A small masked image model, trained from scratch: 3.63M parameters, patch size [8, 8].
Rows from block 2 of a small masked image model, named by matrix and row number. Rows with one number belong to one neuron. Each number is 128 + 32 x the weight over its row's rms, rounded and kept within 0 to 255. All counts start at 0. Numbers have three digits each.
After each neuron's rows are labels from the 100 images, of 14976, where the neuron reaches its highest value: "responds to" is what is common among them. Only what is clearly more common there than usual is listed. The data: flat shapes of many kinds, plain or patterned, on busy backdrops.
# fc1: MLP up (model.blocks.2.mlp.fc1.weight, 768x192), inputs 0-63
# fc2: MLP down (model.blocks.2.mlp.fc2.weight, 192x768, transposed), outputs 0-63

fc1.684:176138103177133108141080194124135119155158115100094139084148162132149105094155097122098153087152070110165085116185136142137187121059119167126073093130126144132135117123095146162081151100153147
fc2.684:112132118144197146115072136136139127139124126072126132183146092203199098114172100109111113132188150115123136134160083081104144123196144134150109116153090157090150119109077176111068126164086126
responds to: white shape

fc1.262:126185132100099126155142116139123176143078156057113122176129115112159123139142064142093107179127079137158111176095113138100152109146114162109135124113121134122157121128116137174058128135118129
fc2.262:190174109111160111132125143148098116182040158138070126162127076103129113162104115082132087111133131145060163140131119073150144163123182108113173159145114116114100115155089180168168109105078074
responds to: black shape

fc1.304:136142179159101091125101131156108162161190164130082126108101121087180112115187099128124189092167153163063095162123052144200116117135132115141139106130191165080168139172119173154158119096147159
fc2.304:166151100134114123124120064145141120162105124139056116182134148107180136146163183062117123168184121120140061142118092094111144130112204125127137113098116143083159172168168153061128104163092166
responds to: pink shape

fc1.409:182170092147114099193134162162158126155149122130159078091128095121101128134136152103099130135127109128115138083104089138134122118123136166116064160102144182134123093169105122075132161110094081
fc2.409:081084147135106182098148161099129118150166149143157101128132127118079150140135073118150096169164064132130171129148143074159180146098166102153141119153108161043113097082116122115169106113098135
responds to: white shape; its colour: white

fc1.650:170165123106136074156185139151157113174157190133130141102123137118154086152133139101131134097105170158080143122123106110100130120116120133073089054105178199156143115136151165120098137126131146
fc2.650:076099147091181125107127136040103112133098134155127140120155142126162100121128075113182105155117146100135148116133147114119118113099155126150166136154121140160075155060099124103108102123132168
responds to: its colour: black

fc1.74:153150130147133130147128128116149111112110163099152098170133149079140082153114133130125080122121156105132170117119096111096150148096151176108106131116090131117114164136147115114097167108096186
fc2.74:105158131137110111128162148183107150131145107185159129074118172106120086106126120100182121140114084088138143137105148086187190143109061161119152051178134159116094127104119155141127129104099172
responds to: red shape; its colour: red

fc1.299:174203092192098133127101164122120144145096112089138119157120149109124071112144114137116077097133137132110084147117076070198101130135156115085086124123098179158185142120106129100110078088167099
fc2.299:059143176114092161089170189119150115137145155134158192116115166124143136073110133100210117156148088096108145077127122173138122079195113133172144169090086135173086160162080137130105131143130090
responds to: black shape

fc1.120:166124102153119103105088113165105161152131137156146151089149183119166053087072130142158097130100111109115130140126131125148158147115166159099090097142061202128124114158135122123128140106157088
fc2.120:150121165145158156122130126159096103104058168149197142121214151140112098199121198121117186081103127146153116172134140131090100101174064111162120118130089130160131113116139097164164091081096145
responds to: purple shape; its colour: purple

fc1.44:175136233173125105112133148144181171118138148130142084158194143185129147070093095134128145089143108094039146107129126086195080124085127136089117181122054135087158154160145144144158135126125100
fc2.44:076157121112147128114139114137117079154183106207127159172137128115131125079168079167114124079048110129117096068163184147137118128141161108103085175146097068119103101145170129088125118107129217
responds to: black shape

fc1.698:134149148128132065148110195141109100124098136082088173051136133101156143142103084125138142093129100108115121126159199140126141127094159099097128101122163116141072115088139163117127079081092160
fc2.698:131126171162160148112165049132147111097155166137095059181147151148128109114143167159111104171128110146154115140079131139128147129142152118153186152113150157102199137160107153129167172150114102
responds to: outlined shape

fc1.760:135137140152119115126125157116127118167200134193162128141181115104118068152064104143127085105159129108087124096112135147110086135110184175136112144132127132180129132185151175161103152125137070
fc2.760:147146113116179144106106101108125133135101134134122099151119049084161132111082072120137155189154093110168177149132113153088121149095140143105107064092085218114186118084132142145084109085172097
responds to: its colour: black

fc1.156:135134130149181111137116175138134187124166120087094155092113126102112057138134013086130107201159176176137145128127122118114137130150116122122132155123131113124122190132115133110117172137167145
fc2.156:140112200109155104122143099116122052116129090147089102142139147098147227134127207145095153072166080106036147119095124128112063132145156104133132111140105152140109152142141129137113104123132115
responds to: purple shape; its colour: purple

fc1.9:122170101162136144138168163149131154127090129144111169127074157133118145130086126070161167156155103142120093100105194102144150108111125156101139130128113111092150215091091120086131098124159106
fc2.9:101072157141181132115124103096087099118131139130174151049141168148145135129153180166145074129100152111154160060154103179168118161087142107151150125118096125111085104147117097077086165114160183
responds to: orange shape; red shape

fc1.593:156147113146095150106147104087177111212154119164091037129109195160103177100072185119090109160118107076138131149146136075191106137111182099098121110136138108098140111154152134129144162103165099
fc2.593:087116124150124140105099163209135189102118200095124170103074151156157074163078053123147123171142119149122163147107103134124187117107054127105149129152133108163102138091107140130164173126149129
responds to: green shape; its colour: green

fc1.285:136126082172161117127170154134133101148132156098125178093147149135100170212112186049090146092154071102130154148134143112111105120146141130178151128123165107134101221077101155099132114072089138
fc2.285:087125196095122114111095116125093150124110167128081185152109161087168086087140071106176198215132116189101121131092137146139129133100128123175128147138175114122032127145144162158134145194155121
responds to: teal shape

fc1.615:127139136135133069118111158124154157147141121116122101135132125164143092115157111099119146150108127119132138117139087128192119144099125156109090110140120197112110086194123125128151141089130155
fc2.615:110174114141116185067177078166083122102099114088096156112118107116094104115151148100125082172105150167128119132059148109219114193143074124158168172161160120137127133098133127135184141171136142
responds to: red shape; its colour: red

fc1.683:170156185090023069131124107052121140115137103171121101103122106145104116139173141108157102147179163087176119120112114089098145110119094123154101172114115104150118141138168120116153140109137134
fc2.683:154160157196096148154091240145092152147180082143150123123156164142121114107112121143084088088177112109159111175142153066071127154157139123145129142121098113099172064177079141131128114106121121
responds to: orange shape; its colour: orange

fc1.295:174113146164098134123110128091150141166137083144110088102081148137169086135114064122140105152133068154084148158136057138104105110088141129084097132108146107178097139141122136113122093117159131
fc2.295:081113090102130171109106136123114060078158161095113147179136150161114108104091156088165132067132170112110083155109121157163060143140070115136152138072077159120121089198155122122127106120200138
responds to: black shape; its colour: black

fc1.55:146129190151179110099112098097110109117145116149167149135111133123138126093140087110179188145103156138099117122083108150101114145064119100111103166137111143149136175118129121123087146104134157
fc2.55:111142137138134116132070116153068110122124151124161110071128150068108122183114115169100069154147124125129213083112151197096135075166074092163127077109137125050177084110113094114118193137118123
responds to: red shape; its colour: red

fc1.432:152148136108167059132163104127148131154126140122126107114123135167135117155150114124158126083144107093131114147139074132132101146138121112051123082128144148185115133158121149058110183087104127
fc2.432:198144130129177142191178146136159113069135085157119143163084157110153151161123086090098131136117109124216138113112175182200129147108108195126098132133146159129125080139127129091184120139116115
responds to: yellow shape; its colour: yellow

fc1.393:151120095130129084152122129115154142155108094118162087144090180131195088135133163101108118162105122077110157126109076121128205151110170125122075101140124171155074135142142133093087153105116117
fc2.393:158132132147136129109159109137125149125141136221145151086133111105146198140196145129159133169092110119197096140187180164117183153099093165131138117097105119134151138150113100110096112139086123
responds to: black shape

fc1.270:188123141151109136110117148116154094152147116150115075097084141130154129147121156134033131129135106099153127145142155143111081133106154109118127066129148127153107131160092142092198117071116074
fc2.270:144102139098131098101120111120066085174121092134127081058110059143120174089099094133139098137166136119105165170084163082109106115111139124154161196148138135103111127138132171113117140115152179
responds to: white shape

fc1.644:215174096117124098147121119167099168143149153110145074101150132107112139138115204124139128205124123066105088122114084097112170111117099146097099133101090196120115135111129112114107093103126162
fc2.644:104104215084196149124176116070126079134095072109155162132190138106153141147123118113149149217134123142114156119142150131117142148152144127177125145131081201099140145088127090108116140119162123
responds to: purple shape; its colour: purple

fc1.16:154096125155116144170119123160126166112167151132146146144125127101066050149142135141076082146114135177192137086092166119126124147115113093092098087139160138153115150196115114149150104088157174
fc2.16:198119171104147082083117112086150123138114166144097071144066150133195211088140127124114126122161155083087092104166138109109140177108151095097140158115101095095114109118124114140069142110078144
responds to: purple shape; its colour: purple

fc1.767:156138137091155083145169155150138146140114132122167113142172144148129123132167150099136117076123143119091115124147133134113102140109181124111108100120094165198072140156102131111097133065166150
fc2.767:133157166149119151076108178109112107127180133088143164105092135158161146146150101134134106126200192138150071108135163151158122069160113165146123116172119148189161114154136136094085127131153127
responds to: white shape; its colour: white

fc1.472:098124060138135082108154050156099066167141137151123115172168142085104083152084150129111070149085116085110113184171162110162141125144108137117151153135141097159105124145123129054110169202109114
fc2.472:148108220098074114141151194154094171160091176133116129113139171154148201132183122114118135169100171101130173122130094150130129137128120168109081066121149157130145155139107115147134043110074112
responds to: its colour: white

fc1.634:150179072130075174091139204066133148169151131079150135116143127155137086123134185119107168087128135175138118109162190154134153151149118101133089114162117178141125153155148148158106171146153157
fc2.634:163166202180116140129117089215137114098152115100141083119106104065161143143119139116103154184151097122108118143146152119103105164139147097066163158147132153174196112116051097154111158132100135
responds to: green shape; its colour: green

fc1.99:174154126068112069109070139109066100189132124148130113100101073137064099141173135097109126158148122125123126128134113069144111114197088115146116167133177133123066098130111102113156127115150153
fc2.99:151148087131177154139109156154101118143100132145134165169194080091118116127143119116126103083127165161088127132119085159145114122115135195150158117097132086099060114151109176101089127138159104
responds to: yellow shape; its colour: yellow

fc1.705:171168177117161099143121152141124129181116131118134115190087131145119180133167144132155146155210112081066097082099099146136153114185136147118133124119116168096161185101110092145131166080179119
fc2.705:148098155089137094121131134146103116140132153113094134141146198094063106115107128156193161097147129110117161108159140111062127089170130114191118123142183217118161079150106116164176155126147186
responds to: pink shape; its colour: orange

fc1.421:160139112154118119161109194169116188157144102143118150143134147102131061170124125129081147144117176157148095126126138195072151127117190090102133152104106108164112113181126152152080131082130122
fc2.421:183167104101088101149089125058082137106147173144083099081063122147145167102127150146128054093173136193133126159147136089150136134172073090112136111151096114171087123140144168122105104115104134
responds to: purple shape; blue shape; its colour: blue; its colour: purple

fc1.711:170117161170078130138089108070141119122143142131145101180134081090123095110106179124041042186071137088112167106190111094072110112108110119128115159122108122129168182149109134170062147110136192
fc2.711:141173129172077105114142179165138158143158156061133144119121150162140135186092058104191164120093125169167122168086111121170099189121108122156131128142155115135065102076032094076129152137081093
responds to: teal shape

fc1.279:162138111125089148117149180145155126134075074094109104123146174169162101125113106123185125099153091130160126136081150214093146147104173169108112083147113145131142168105119116122148143153128149
fc2.279:084124117165090119153139178126129161128114103113147174083139151057105076159186139156111119129172117143114109196143102138127121140107076186095127154136114161091108123150123131124066139083136122
responds to: orange shape; its colour: orange

fc1.534:138112152149117180131182113116105088129105133186124112172146111146124199128125241126116178049100052059145143151088118126147128131153148114181110166133138111104097141114121152156112085107112103
fc2.534:149134145124101060122141102141124186097118158150094115111083094122123030148123082114146085220108098206166134174076125119157087112152117144117121116132144098092124127138138131102156132117145078
responds to: green shape; its colour: green

fc1.106:159074211112175091104141177147149111174140130148083129072101118157140096089113095094177156122147129106104174102091176121136195147147156022138080104147146191103099117115102128086148154145124158
fc2.106:128102032149153134150115101143171160103128086165058141099149114134143142142141117147097083138090094096161133135127153166220086093062119124134133113128159104091158155127126124147185130102130113
responds to: pink shape

fc1.481:169146207119074110155120134144091094116159104174096118169203130203140109155105036117140087062142115172132118113101128134136131115104110128140134119119140149120130140113099101075128177078150112
fc2.481:140052043106069101109080138161142161122129119082111143110100134102087113143134244099127161175138172128085111132159119162110130145103103126142135132131118164151127145125175096176146149111150120
responds to: orange shape; its colour: orange

fc1.748:111116146152096074132095093151148148090129119124083114119115119097070126124079144150085163066137088100102138123173144145100113159192103091093070140157121097142128121132139162118109175061100139
fc2.748:158111112132161157156129080071089113120096144120112151147161131100144070135115077091158137123153159104079140156133155164138106078125118133148145131127086111151129160147156167163151115172107088
responds to: blue shape; its colour: blue

fc1.87:155103135111182123129104156133111154177190116134140110157174101163099097128173104139116136083109078134138107138120131120116086153114117111117110149136120103246065138164144140124104144110139146
fc2.87:157112112166077187098162101109129120169131137113149106103101104120136159118109148167134210088117116157101141098092121145142110102106091146090122141159074069123090113133112108096170136143115162
responds to: red shape; its colour: red

fc1.21:167181136098058111149156129109149128148099178103144089076108132160170125105182163191100085147132115114130127144095079186098126144154165140077094117141118175183112167166129124092077135084146140
fc2.21:136139103113096112140153102134124084113112155178157174136140087121134057124084125143199120128117103177148141160168069086147091145153111185199121119114110190137113106114096144105076146152118071
responds to: black shape

fc1.67:132165150145094143132119100119102103141186121176087102157138147207164119150126037124155072062135156152139082161179126135120145122065124148094100107130116163163125142112115159048130185080139175
fc2.67:164156131093154122101126154185185167165144081098092130084086094073142115146161205108131138193097153082157153135115100114145138115188122196126143123147000143140101170161121123129143102092123140
responds to: orange shape; its colour: orange

fc1.153:101101068124150140102105127146143127124097126117163144157146125121113031106099124050135126139084074199163181153130105108105145157109127121111147115152119092110124132144137104136124125192077139
fc2.153:184166201143111056145123052139151113147138123132149154145108087102153126180134151077123074171134139138099139135141117124117160118115158156091093104126100119133124165156073075085106104168080093
responds to: gear

fc1.305:166105124108118106137157100162101113143127121147169108130145107104110121142148086151125105078107058128094150126102109117090101140166117112156063126138139178169059164157087130090125086110127169
fc2.305:122143109091120137109162122137111145061114156133115157173074132145159129145101073152152178190150147152158149127174142137087183074059071140114106178129078087160119086113108137103142095116126122
responds to: pink shape; white shape; its colour: pink

fc1.244:165138069135109141159127135115167129113086097082134107125124128085169104118145141149102140103056098145121146167161144163120156135079094090068113099119108160099101126149122109111067109118100160
fc2.244:129122162143153131110118169113145118175119158129069106103105118109097129117139099107165159121121173135210135156129114147186124127091083097157152173073106143162157148180157131075158146139147176
responds to: blue shape

fc1.706:152139163106087097113196128177136110148088077171116143156128185103120117151171162135145105140146088101141181176118079180134143151133086137100177134138095184093152131188098125069146142132105187
fc2.706:184140124137082136088130103148113133116200107177144159162194162131088140189105112125123109133115053118111089148128112147087107134147166131085148096135142114156170171169131110128135112137078143
responds to: pink shape; white shape; its colour: pink

fc1.188:184190159127070106143153193159109154177108085091151073107101132157103138085099080156069129154068117143122114133107086129073131138127133161072155149127148126114145101187103119172144149087137164
fc2.188:153082080157130118137079094119073161125080125065147087153088049102180130161048110117142091102126123159126151187144171163190157105163173115125116194148185154144146137133131124145197118092175172
responds to: white shape; its colour: white

fc1.605:157110067146151102153105144162136145069159166109108136165102124144111084134102128144101074137125133131131139134119038161069118138102148111061109150128068117131102167213097165059151152141106129
fc2.605:139086170153178154138153114124072123105117091161119100106149128184149123178108106157094163124091144086136153122091115170149087117015174138047102099154147090081160103133135107111134116147156115
responds to: purple shape; its colour: purple

fc1.552:124108105132096095129105118104123162125078184110140127125154155150112080109095119165112141140117129134101142116139071119130127153133164145093131152132157103140101183146164146094122142144120151
fc2.552:148116131099178131165198169176143106123085209063162164092107085115137114201162164092147143197171179089096131155085083169171108137100123150180156125165157038144110146124109098126115155105134109
responds to: red shape; its colour: red

fc1.46:181149120115193087141113203110134103158121113166183102096135180113118172078185163067102119123099097081151171118126084154155118137128133105149154133139162108106110121157152074139175105144125081
fc2.46:122055091165114172116125055098190105063106171160142108134078075124144109090145163169166160183205145167129161116139162187082136147118150117111128139107169127100160126069097156176127099100139111
responds to: white shape; its colour: white

fc1.616:137157119172085090125148101018156086144120100139090158129079115154105156104136148173111154058160154084102113161170161124118112091136132138119102133097174113123196129125057124143139098108177117
fc2.616:147092136113132184130117136255075144159115160134106128175145095142098155128123096105164119179139099146151150125128135105105141146116137159103131124131114151165128130122135159149089142188127153
responds to: green shape; its colour: green

fc1.133:146167132083182140137162141135146114116180133125196041143155139122176130137118166111113137107078157084097130155091097092097114127073149151136086137122194100189156119173146128113109101129184094
fc2.133:134145128155210136101040115107113111083137081157113109143116149181112232134160094150115140118162096115132143096144095133149093158171116147133121067135111134096179107136168103115107161166108108
responds to: white shape; its colour: white

fc1.384:106142097125153140145170136150135159161123129083112217063113137093102096091147201061176150122117059114106144138128078057171097126147137104154134142123153129123107184115103147142139142135153151
fc2.384:147148161156197107135169083116123120090129142159156095178165106128099154155085081194062087108145094120154086180101166110078152140154162142122149191127093164121151051111103150135117158087143119
responds to: blue shape; its colour: blue

fc1.292:166148129096132116118139083133141093175176119146099053078105163137112113081157131136102075151114135070109102150107080132155162150163125192101138159142079191186100126138161145138118129124123124
fc2.292:107187125171151152097141084132111138159110143089155125109206102098078087162147136116106132097136120142197096103145090144094069145147137120109121131127124116070109100184100093187182156138138130
responds to: green shape; its colour: green

fc1.430:142167127123117119132106147125137119170177104138079074107149173139159121078152171112117105075058165104098107179109118145168181110080198099142112165115088146115123189183112144144160124127149092
fc2.430:076100177133159109190133154144136081111155088100167139080144147142114113149130140104154128116103068166118157148129112087140105155095177154096171059158130154110129095096181145107094108163085093
responds to: green shape; teal shape; its colour: green

fc1.143:158126155145187083147089109144116162104150152143150138129058118111070150192123121129089149192167154069078130118106139093132063106176129068129122149096227073151106116142136152078105108096142174
fc2.143:115087164130136119169211132081070106120102174155133150130200102139128131117151101092100109165141125179156163114127090178167097158074124151150139098112108111132175142145084144166137129122145151
responds to: pink shape; white shape; its colour: pink

fc1.691:148111092128151118100090104186120149156079116097130048128100139130124117101144132149111105165126072128155147129091128109120130119131138128113149090126141088225085119142110087146062162129142159
fc2.691:164124066157102192127100158100112091144089158105098078088137144163134162110061095132070166124096118122108154155153122098086135154170098116129168054139110126091066091134084129121092148180114144
responds to: pink shape; its colour: pink

fc1.341:147118136119140116118122135108168104134184166170137085160128134126084103069216121132100125101110144130097129111170077113117101140136085115124126197143100116079098159152140117097059188066125169
fc2.341:103125064109166139095153174113120145119169107081071111138173117103175093076108179116117190134132119109085124137079116154119133121109112105158123120099040195098121134122167192129173145189140078
responds to: green shape; teal shape; its colour: green

fc1.155:188138115104109113113081133136136114148146043142082090118149136108135102103102135132096124097087090124111113148131148130098132135150102156121060095129112148217089124141119089136122105096152079
fc2.155:126122102149158144101145159119139118078138102158090128121155124099087136117173089134050198091063131121154124164125148123151161099162135139103199092211097107143062123175133081135138153120112064
responds to: green shape

fc1.187:154152174052098125138157157137124063167148143182105065068125117080106105167132172162098055171134114206123139071104100114102107127124110135136115117128122099148114159138110098162134109138158124
fc2.187:093131082191131127132144168116142183145137120095138044124133125102145123103131102144123198081118120066140119034122160030133169120116128095089125164134110130121169111144137086120172143114118170
responds to: orange shape

fc1.742:181162056144108139157141075190129213105145111126161119150158139101128133136186099097155128140118148122120141116098102142147172143127170115154070161133160170136151194146165144122122080081159124
fc2.742:177127143153140136111121157068155091099137120104137176135159146171135088123163117155091138084147107085102124098188153082117083094134151122098130182078126122171106133128122171101117156152121084
responds to: purple shape; its colour: purple

fc1.455:166135137121130084098143091100154130089147143200094115134124119135132146153118119147127089112146104121134117178163131081117121186138136101117048123180126124141144155136201154108140174128201142
fc2.455:091127139156105236112155141063158120104123133158088096106206128137159165149120109132172199139091157118090157126168141134174126130171124100162113147136131120126112134127000093131130109123148112
responds to: its colour: yellow

fc1.400:084112128108166210142157173049093082120097131082147170155133121154120188145124102103154138126093132108133154155198173126139132127134131121145132126126134119134112121107103095121132117149091129
fc2.400:151126098160099090135122164182141188111131093109092104080159140105118073121112144136123130067117103150040138163071118126102142133140141124156110113128151151120161128124164103122129120073127155
responds to: grey shape; its colour: grey

fc1.375:147146170106048072143121173096147141141137153162087092151120121153127092094103066119156041154154115139132101101091116168150062113139132154078126171113087082073073145151120095078143096107086091
fc2.375:153115158064113113117051148149168144098141098112132135168069131115148156115082173119082178081143112107145179090154147075113071119141200139088119087141114119071119139103112198132134112150156142
responds to: orange shape

fc1.428:161166055150056124148151143064145127136110105180126175141122136164131169137129122133099125121126134164137138089193122089117177146159142132111149128145148126139152118111064143150172163131079102
fc2.428:163111125155079123107108150208153139148143088086114137149121111157137166133133141104119165147139114114136096058117110144136156112191105147104144093102142121104141134126090112144163119137087066
responds to: teal shape; its colour: teal